{
  "arch": "convformer",
  "model": "image classifier",
  "dataset": "drawings of small networks of dots and links",
  "train_examples": 195000,
  "image_size": 32,
  "crop_scale_min": 0.8,
  "horizontal_flip": true,
  "targets": ["dots"],
  "num_classes": 5,
  "norm": "rmsnorm",
  "norm_position": "pre",
  "activation": "gelu",
  "mlp_ratio": 2,
  "layer_scale_init": 0.1,
  "parallel_block": false,
  "inner_norm": true,
  "patch_size": [2, 2],
  "depths": [2, 3, 3],
  "widths": [64, 128, 256],
  "kernel_size": 7,
  "label_smoothing": 0.05,
  "loss": "binary_cross_entropy",
  "init": "kaiming_normal",
  "residual_init": "none",
  "optimizer": "muon",
  "muon_scale": "match_rms_adamw",
  "lr": 0.0048,
  "momentum": 0.95,
  "nesterov": true,
  "orthogonalizer": "newton_schulz_5",
  "adamw_lr_other_params": 0.0013,
  "grad_clip": 0.5,
  "steps": 30500,
  "batch_size": 128,
  "epochs": 20.0,
  "lr_schedule": "cosine",
  "final_lr_fraction": 0,
  "warmup_steps": 6100,
  "weight_decay": 0.06,
  "adamw_weight_decay_other_params": 0.05
}
Rows from block 2 of a small image classifier, named by matrix and row number. Rows with one number belong to one neuron. Each number is 128 + 32 x the weight over its row's rms, rounded and kept within 0 to 255. All counts start at 0. Numbers have three digits each. After the name is the row's rms in percent of the matrix's.
After each neuron's rows are labels from the 100 images, of 14976, where the neuron reaches its highest value: "colour at peak" is the nearest of a few named colours to the mean colour under the peak. Only what is clearly more common there than usual is listed. The data: drawings of small networks of dots and links. In brackets: how many of the 100.
# fc1: MLP up (model.blocks.2.mlp.fc1.weight, 256x128), inputs 0-127
# fc2: MLP down (model.blocks.2.mlp.fc2.weight, 128x256, transposed), outputs 0-127

fc1.40 133:113096122152167120149159160180103133128131158129097153107162102131135166091133138080107135116104133187124053102105119160081172157110085133192164194041196162077157154135107160147175158155121167096136183116144058078080168179131076120143171123133110126119136128097099156185071122100109131142129103114101117106155149169155120147114119132137079163087103155163174112121109157184142126165141
fc2.40 127:100113100157093092126168106106139134134136142095152132140132115130145068056137024144153036119134114097129136124161151115116111123097143109132115057150137121128114091131087169125201107121115111121091154119099134102139128124114168129174089139124129107130084066099141126010134118092177111124140110100141133125122155080221167142115066117168209082115155130109108128100100114104134125097118
colour at peak: brown (69)

fc1.132 012:125101111152107092164152160124086103153131133176124094117085150071118175104131176154124136117141107154151093124150138140156129126136164110144178055105000157108143100077092121079153140077096141147122064124154143132083159117118140107125126140136111147119152085125142144082169163157124159109107092149141100146101152147141197115154142180094127102140155166085115111170115228133072055106153
fc2.132 014:158124159175168129128166083065140127115133070126078141165225098143103114153128087138136092134113151119128164124116181150099111148134114132123066153154215124150124145215114161145143129167145152113095127140107125145149109159121129156117138119082100129122143131106127113139115135125082101142130174088132100102169082167141087104089056056146107146119138080175139145115144072106164222185086
colour at peak: black (37)

fc1.34 084:161125107155069095060099115171152121126131117094102186143115109139112125129069059094151088107142128162125179141142129150140097124101089140162138154094121192141145108095082115140142171093190118128170188127113168129176123109156123125121074081122091118076129113160135083113138078134185157122081221143182158151188128090118141157133117130152119140213184152124130152116141193124139149149150
fc2.34 083:145136129064232072138150090129171178124154117118149092103100126153142131073128120164102165119124203168171156136063116130114158112119106135127106181135098119124128087165103076143087139122092093151113150113128119114128122160077133137105203104093140099127126177175113134159117166125115108135162045148117134157068112126194188136183109104136084118149118131163131103152171166172080154083114
colour at peak: brown (54)

fc1.26 101:173132130097201190120147131063125142123153114168162135143118094136101111176116164148151116157134187105158176152144117138148089131118113075123111122046061149165092152124173092131107132116099153092163066130164090162141112156106114109144110109063124126165086171114160091129076107113122122095166101146152048087147150125156100129132125101119115138063117125155105083188069092162056134110101
fc2.26 114:118152136109148183124093141082125128134162143121007140130167179126114154136159139116157172139122128152048133130107145118132158133154161125138089105195149116156124139149048118127115126122125172125129158137153149106154135152185140145058087078163187123139098108138100098088198129131176199178125102138110130101095153123098110125104171173139104139122163122042116133095193125111170129174123
colour at peak: brown (52)

fc1.5 119:162129134115106136119128112151159110110095126131135077076108101097080093126188135134136110169110092196122110183083075081119131137112155074115098168133093155145160093145127152118105049080110110109064135083132080170180097136174155096176098118101174119123124185139131123141150145167113128136113120189093148153140114143148098115105155170144167156124201200141178107170144176179156076145085
fc2.5 126:123103184140086148132157105121099188137149105138157163114172119124109117124129184133091084112134154081159182119212128113165136125151136111142097092108135128128176175179090155124098123144132119118129135139122119151026129110084132114160138189121072219124148073124114129144124087085097071173123101104138138086091181158167048136134196118113115151104147121069146120173134174147120108152111
colour at peak: grey (98)

fc1.14 135:088162074148115159145136092084126117123116155066088113137162151079110137149120121143140118128111116020128156193120085168131118129109182112077103114072144153085122155090119095154107068108096146135140089062176156097101106116113109147140068045157120120110176110191125119163100102129123162138168107145148139059119123091155173100126136128101194106140126120135087153095115142184156163128177
fc2.14 149:139121097083050142123081130160122100119149110126108090115063089133116074183108076135132202118123107144114198128082073052139164123119131109127166190181145124130152094172134153133160141122099104143139118143128131130167118139089138153137095109073216171142153093072135113101144124106089196062128140134143130147149102103117122125158146109223072143124132158112117133140082122105077118102123
colour at peak: grey (91)

fc1.99 100:153139117111086117130158135188149143156124104127091152143119144140122121122141109148077145139115172112104125100135133165166153132084066079146122168048110054053092153120106064138058129116165029117125162134122156144149125153124136087149166126172064097083102141118086100165102144115086094120193152091135177135133083074126101127138124155109109130140142070142147118092193089079128089148133
fc2.99 092:141118121140196139139108166105073136119079110179165184143136117129147096162147150096108088140141126133159120124123099108083108119149186139126110089111076133126142098052129158165118133124110146131169107124182115113120108134029142116055075190071104178146113226036157127105140112159094142119129114106116124112137140120157126099065196117192148104107141159077108115129127115115129120102135
colour at peak: grey (93)

fc1.110 121:207066175114128133135140119156137119109186100127127092098146083152120140052140129117099081088084093193138078124128124156147138121142114149146126087074116119122143120140122159085121076165155058125168128113108083146184138113097085156089095185158122143161105115165141119128146077141097130121157128079126111188152133164107125163070116187090075123151117127031158129146137189094129129083113
fc2.110 132:132129118128131128124133075119142146138107138083111126153133101109101118155098136134120152142136131152107074124087126135103117132158157098127155178196110150111176049132121076113155138111149192119129098099169079105184155119107140107132100084149096143122133051141122120123128094069151180139131228127134138143075101108125228146181110118145185118127121140238109132199164096152088142118121
colour at peak: brown (56)

fc1.120 113:123108203135186105121098175157141170129118165116173137129126132160105092133131124154119118091045138169114105139134116142129151110130112123106117132039100133142171087121125145058133113106190148158144095103135066156168078155062142133100109115164135108147083092135126089108124063125129071151137152135070164144184149109152133205098102076088087216114135137113116125135101110116170119172164
fc2.120 118:128159133124132096131172083156123200132160137165094133125117092164102083148092139095078061122134182150191108117086132110115100126130123150110117140176151135138090084150092114123121151128127235120159129131073153094144137129123120130115089160081142183129117171082124134095062124137217226130130142127127129125077156113152189134093154186136152143123151152128125133172128130105151177055128
colour at peak: brown (67)

fc1.8 094:143051105131163118118104108115091117059128151088174100107152131124142114174146114141099166152087165183102091187102194071137105087126116108136172079151113152148194151185180159103097165087102086119112158088160125164100127143133068078123152088110149176158148118155157134157125132112168108192151129160119100132089136152099081140077087124113116138147082154105084126117172090105166082151089
fc2.8 086:134176152140060140126113135105140092125131107161089144116109114124113136071156175100138137127108069133178186135185098114159141119133105169119101128101118142135091061107026077120128142134130181135164112151105106115149116103082128153152079189226156072118137128157125130101205147174133151142098096107127125107148173145132203123161115120088118185138073133064139110165158094134151124131120
colour at peak: grey (98)

fc1.35 106:104124190174092088151087083173140134172154076132094071143115165131162143145077104156165133145123100128136158169103145103156161129195109165079112101091124131087154114175168139065134094164150174154125170109140123110190169085131092076110114095140107174174134063153135122138129113113131171137130140114140154135156064078118110119122133084174157132167089092191141137107084048168121158149121
fc2.35 103:098150125108134158148157140095135195128159197123138103094175097124138158197148143135125094130124177112176151126110164161108103096141106105116046107118119123124124168158122114127116135126126050116106094164106125130152151140135127125153136109135127072131143076166130136129120150119106111084097065122104115152112208161138150086151100133053078155111116192076121105123188117110024046087115
colour at peak: grey (97)

fc1.27 062:128174149148184095117132079168108173118143137197151182152096122111165102107104157154110171072165170140092098150167140152126140046150113103105067067073118131099156124082170162121135156131099112121109123115114089131125134130125128147113143136137098088039092144147129090128134175112134115124183193151135160105077071145124142158078143150127087100093157108171168062094186099107113135150086
fc2.27 075:133077120125098125124135138097143127153141044103125134129151174132134166143141131116106151123113048140143096127161134103104099135149123106085100113148137115123180098167136091104107134139155175132191125148111136121205163099147130136022108134168195171112145092102138151143121124115154180139130099144144135116122159142122106123155203186105131155108116168082103139240070123133107176047156
colour at peak: grey (89)

fc1.238 117:144106125173101062108118115085134103137135114139179167049070134114102149134158097114085102102122135078210132118169125117139111098102119119172109094140191138142134139106137112152153079126130093137177072152126051103133109126120088166148186116076109157115093146186188182039102116097128138118141165149076087131144125101087127161152132108113152109122104133104085114163106178163092124185162
fc2.238 098:143084130117112158148086177144133120156095101121063122151169125143136135141064153167101104120131112101100099096126102190145124140153137123121165139060151117152168129149091131131153139122138175108169120089157117126156120133191118140161150111192138162149148071123124132143150144127157134049120102132129108114215066110225150140104154061119055117118100127180119135132134099180206169187123
colour at peak: brown (53)

fc1.7 090:147167165135161175099121145135114131106182128195157160117135064115090114170099138127115088167105082121143124189162132116123125195133120094086098143065120153139133174129158105155157133067149165089176090155107060106110108150080063149099118151096146105163150134102114124192158157131102061115138134079147173101138093114112115174121120089111042128085150112152109090110184130132067149138115
fc2.7 094:136164154076127104126126166169131108136114141107072112111085173137120102089178124134095085115134047140053099126094132181109126127125122125172071092175075124126116099125083081107087132140128243135171141147103153168103099106140145127125058093144097131129136178174115126133147105118183195115126146133141129100144175149097130130094161197112195147125126171141106123190084112154130106153136
colour at peak: brown (61)

fc1.100 086:076112042124138124137120093114136114085109107139113157126125124138114117153141194141129110077152113078172048110113212134080150172102113088105098082139184148126131130129144156123122111080112117138120141120120118057142071198195089148123150123169141125132147102149158164122155113129152089117165134170093170093083117150061142083199148112115164152075128150145109151125076115158187175149130
fc2.100 088:154165110078067186138125111167167127133113159094123057128113174145118074179192107100172137106123181131034158109161123129138099125149160155109164188174128147138162181161197107153133109134106174126066103138101076126228122152091134149135113099128151165115119161092126126107099149142171153090128101121154128156158129123155163151097126162200131142161147136135126137131147146113085075160137
colour at peak: grey (96)

fc1.116 046:130059113145084147139104146137069150140080094128098102154124156126116144102149081204149112138106141134081129127191122162148121109115170098066061151093072158074125152172226146151167114099107165070131106135154098099134163135111115137134102090139130071104128149147127096125104121084138096074139120207168143078116093072126143109070111131169152090150159150135140140164123109069164124145152
fc2.116 052:154140145154138123112130121152105139120166142115110175161125114118141155104073173063130185128130135139175126154099146149148130131150165130131165106165215119164135136086115113137075162111124179121126150128189143144159121115130117138078118159128107125091157095077134144112176119097082152174120098097107130179143124173091150141197206145078108192124077153118105108021208135111110092072116
colour at peak: brown (53)

fc1.188 140:177117143115149137084113130149107140076135164115131089103158132118179102085113116127145091127136124105163145110144110155172135145122136155150098119108170137172044124149088113093157124108167165161199151184106081176161088184149100102087130175133101118190180177150131141121161101168143116105147148158106178188172149140112148102097084083138164066096127172130062142172137192112106170104178
fc2.188 129:148091142075189132102123176163106197136156146115086167144110164133150163133084152107143187131118167159098075133063108095132131118139128115137118157090214127129119130092115086130133143133132064136045131106110137119146177109160113111136156087129151145116127192122139111129110130094156110125133132109103117148202176138176103133192140101136106255157139160113121138108074148147138127118134
colour at peak: brown (76)

fc1.245 097:120138096186135167134143118129090091093078072106136126148130076162167108149110117148107152128110108177085129122102155154126123125121087161108097079080142149063108150124205105102082121131051103040119159110142101164113090091157144117173131130182122118113112139093049066186126133154109142148141158083129156166100126114115068192176106151115108132168113109127144111144169116169193148136164
fc2.245 098:136120110111112129119087193154074127123090123145066168107138131118121141121133123117126129117109040061153112113215131133144118130126191128131156150071132130164087101148130232118116102126128090122215138120144148128130106159090122119061101107061211166142150170137148105117108135119134159110130019123147136144139118161102182164136183130124158149136135128092140127085089139120143132098132
colour at peak: grey (83)

fc1.239 073:078155135114051149124140132141135147104212147111156095122125100122058126174088128108101104130108105141081084134161119103143105143163151098127142080058071152152146079137145138131138046085196068099172133157084099110122126178119106086113129165160128098125118095148107085118140142116167095139079175075170130167112121081181131140126153095125034173128148128116133147115170133091159122133130
fc2.239 075:140123108135173047117124114175137114127179110118145100130146133114108117114132075097135165138129135129176140131103135128126103152133084130115120154151181141078125156093137113102142119126128255136123135135159158149188132131129126137132144129085163153142128102132151097136086154158114163086129193119129125138097126155148253129101086203137149109113111228163126143133176136206109109068104
colour at peak: brown (58)

fc1.53 110:105164121141089178183135127096130178156170129109131133138088160152121134136179097191125108147129132195116162075140064198107133161114174115127154101081180121132166101139139163161202155163119156156115128155138087153117100153166133104122093111137127105167163123119092070081145141034102111145135119159097139140168110143152164116156133142114107102120170134144143197083070088048142172157116
fc2.53 115:110161101096112107112211177130152094139184117147161064162112101098167082059143179130137077140129168099186066133183107152128132150141146122092120109196080122175100189141151130120159120118101082125145163094096079120150144132091117141156176188172134143118113106164130138172163153139191147147115186115117105138081157090126058134134105096109149172135120091092114139143114162152120148180119
colour at peak: brown (84)

fc1.225 046:109156123132088170133091114069143054164051123128169088155120124151155148173153107113121109161160080170109142107083162165119097210138116115084121135119141082145093130124167079168099100095171099080149102128137090113119137194103121113116087125139153162099129136137099094165135111201090141100138139162144085135108175120216063110148142137173146132107132161144142093108128171150151048107102
fc2.225 056:132029083109164120139118132151163129115129115135168168152096154127117106097127081124127120139109206077087129118150170154120153106125130125091125133115196145166126101122118209086173117111081172119133150120086190095140112087149147139088133129045028131115146046090124151136183149101104114141138118104164141117102131132069150106136094129132126130150103078151134131148066148157081180117143
colour at peak: grey (63)

fc1.13 123:156131134173147134112175109175108110107090136179171171135134165144166181093100160080160113143129173186144112097120100154132107115120113101114188115124158127107171082183129138139120123146140099126173145118140152120149113148130090109163144132108123087078105187133152157125184210100081088132079110204069102122112071073193099149130122156089133176170159095141125154136131193113193093132098
fc2.13 118:104088127091148161135150202119125124150079088124085102114130123127112079095124068147115113105122045084094112109131124202121098131138197134094111105218105136147112127125119142120154127134140122129074125085118088107134151072201127148141189130185137149126146061078117111159167134123148103119132067101124121128108176090113057098141164099141064069093122162157124146158172121100090136130135
colour at peak: brown (82)

fc1.174 092:172143094103169130169034139038099140135113111110152084137172102110152091148193154159139106133135083097140186123114122142114178133144172117088141078127154151150128071151130129122123131044124170141144096107122095208116109109084122156150170110130153152132133131145141093185084193135116146140126081162181116202096120117068160137113134136144107115182168134095143153146129151165169134169124
fc2.174 083:123084169105085161150104147164085102141176129134071192150114107116143136070139083127182171127128169116093177126089122139138125160134150109143194134188050115116162085194076083127123149118119157125143129143157121165138145129114085121018140129126080166130130100074153128069118139135119139131124132133102101073144177113166119120109114077170112102125117092144094109066117105071112132192122
colour at peak: brown (55)

fc1.233 100:150144103174082070108149188184075112075158145156143153150087115174117113107097188123118162069115110101148141136101168123160073120103140091126127120082145151144086162194177146105078123189156097113090127104119135084103110161083112178176124136080142163079121134090125107126069066144128127076137153164119184137135084147044125132120115152123177111102127120090121147167171144169149135137141
fc2.233 110:121125111130117180138101092107148141140017145133181068143177097117125108056164116148134126134142117161111120132137139189124077120119179129143133140159088147118190143089190178124142149127133167111169132145163129134145127156070149144101157146174144195133101169118100134096191130134141151141107020135098125115116152105190056140090121111129088088137120108136103128118093134145139207159139
colour at peak: grey (96)

fc1.184 029:144147144107130100180165135113132120196080158160120134146119147182143104137128030082088138130079177177106188075138062155090102094131095144132165081082158086134177166124144187159135118183150134125111151161128125143157131147092122073082106115148146142167140119129073102196097121111112178134092129192061078144155115141129103155112103153162137078137126122116160140158150128109108155179131
fc2.184 030:125107133197088179129111150114120076108149153080181108119151120119118136024137190094117098146111107137142069130144134111135159111126160099126149128171184137143157184197122118107134135148163071122088100107159142173158104119141113128160129180152094064126083136079131135147179113123158139161139124123149125182091146087141105088194146132117101107130161093199144160113054101119140196133083
colour at peak: brown (80)

fc1.189 045:135105138094116117211150210132099138170114102130158133051105162119106146118165088207133160085090101114161135186123152141139130101105160122130135153091138108133173121142084133142177126071146107081142077135102082122069097152150112155147185096187120108125071143173145166174110104091093114091171124137149121086132157151169138110167115180142196116139142163097107086158097136176135150085153
fc2.189 049:135110123143114188119078149196073117152100117131119161166098104124133168154090149064148090143133081133111150118131059109138104139142166128129126084123239124104138180136170126144149145115137183136071136125147164149143115138134111161138112124053185110144157123121138127103163127183173169102124118162119112185136123132131161109018155132065089134135097177111114147075132087138180104108108
colour at peak: grey (71)

fc1.20 122:090211101107102156149155167143171122114113135116155167097119094187094110110155115078149109090132138085163092170124113138116104104112203166148118186156126182110118143124161151162080168111089117117066087110126128108118068122109137151174174106067126122093144084111140170088102125157114190086168116211131164136084175107114133166125160173149170104169122111118111124168134148144189165144096
fc2.20 134:107186138122097144142088202156114119121149123128123050134199148156141118138150102118125129121116108077050171114097124161143147113116134143120134126226093126113204143139071067142198121129147145120073126133099111132116118156166158134123058138168063114132125160153128124098111139149101101091127115134121124133119058120121125136076093090068173203126133169100142130067162119108105078141118
colour at peak: pink (52)

fc1.60 122:122142139134127140116036093192142077143180134066187129097126119144143187111084128144098102150099133083080111155142143160134156114166107129117142112147084071118131178164159101111125108094145078108077146126092084176192143104134073144093120108109132149105166150114097182069125110173105093074145150108127108166137095071116151135169129166076151107138215081147180109132146138111119134123162
fc2.60 132:129174135140215127122109114131090118122119126119168155120128106126141194102158156151138073118140144103092162120130135220155113106123107151143115142189169130133129194151115195130123160122137105125084127120143094126063150152163118157022139111139119145135163156182107118153143120134071078077134156132118127187120201149170165125110147150179101143119142188183094114127063099113185114105142
colour at peak: pink (54)

fc1.186 130:078082123100129122156118134090083112127143115118098142147149074095160133142100197109099125109094138138102081172087179132117124133116189133122123076059131135110110140132213201114142137140117080171108037092127103168138151171155131126203082090118156166113122113119118105142122136124138186181110132182116166151147069120165103109116126154171073159118119154108108130163182193143108162113100
fc2.186 114:141097121124139124108148070197111177129152146141025221109136170132133147206117089156134142133125071141169147135120098147104101118131061126162165071115143129124151164175080099139136145124138219121127084121139126133131141106115153142100165090058202120124124070131126140082156089132159078120117130130122127148178162137132097123108148160114156113147112148119147134224107168108124138114126
colour at peak: grey (83)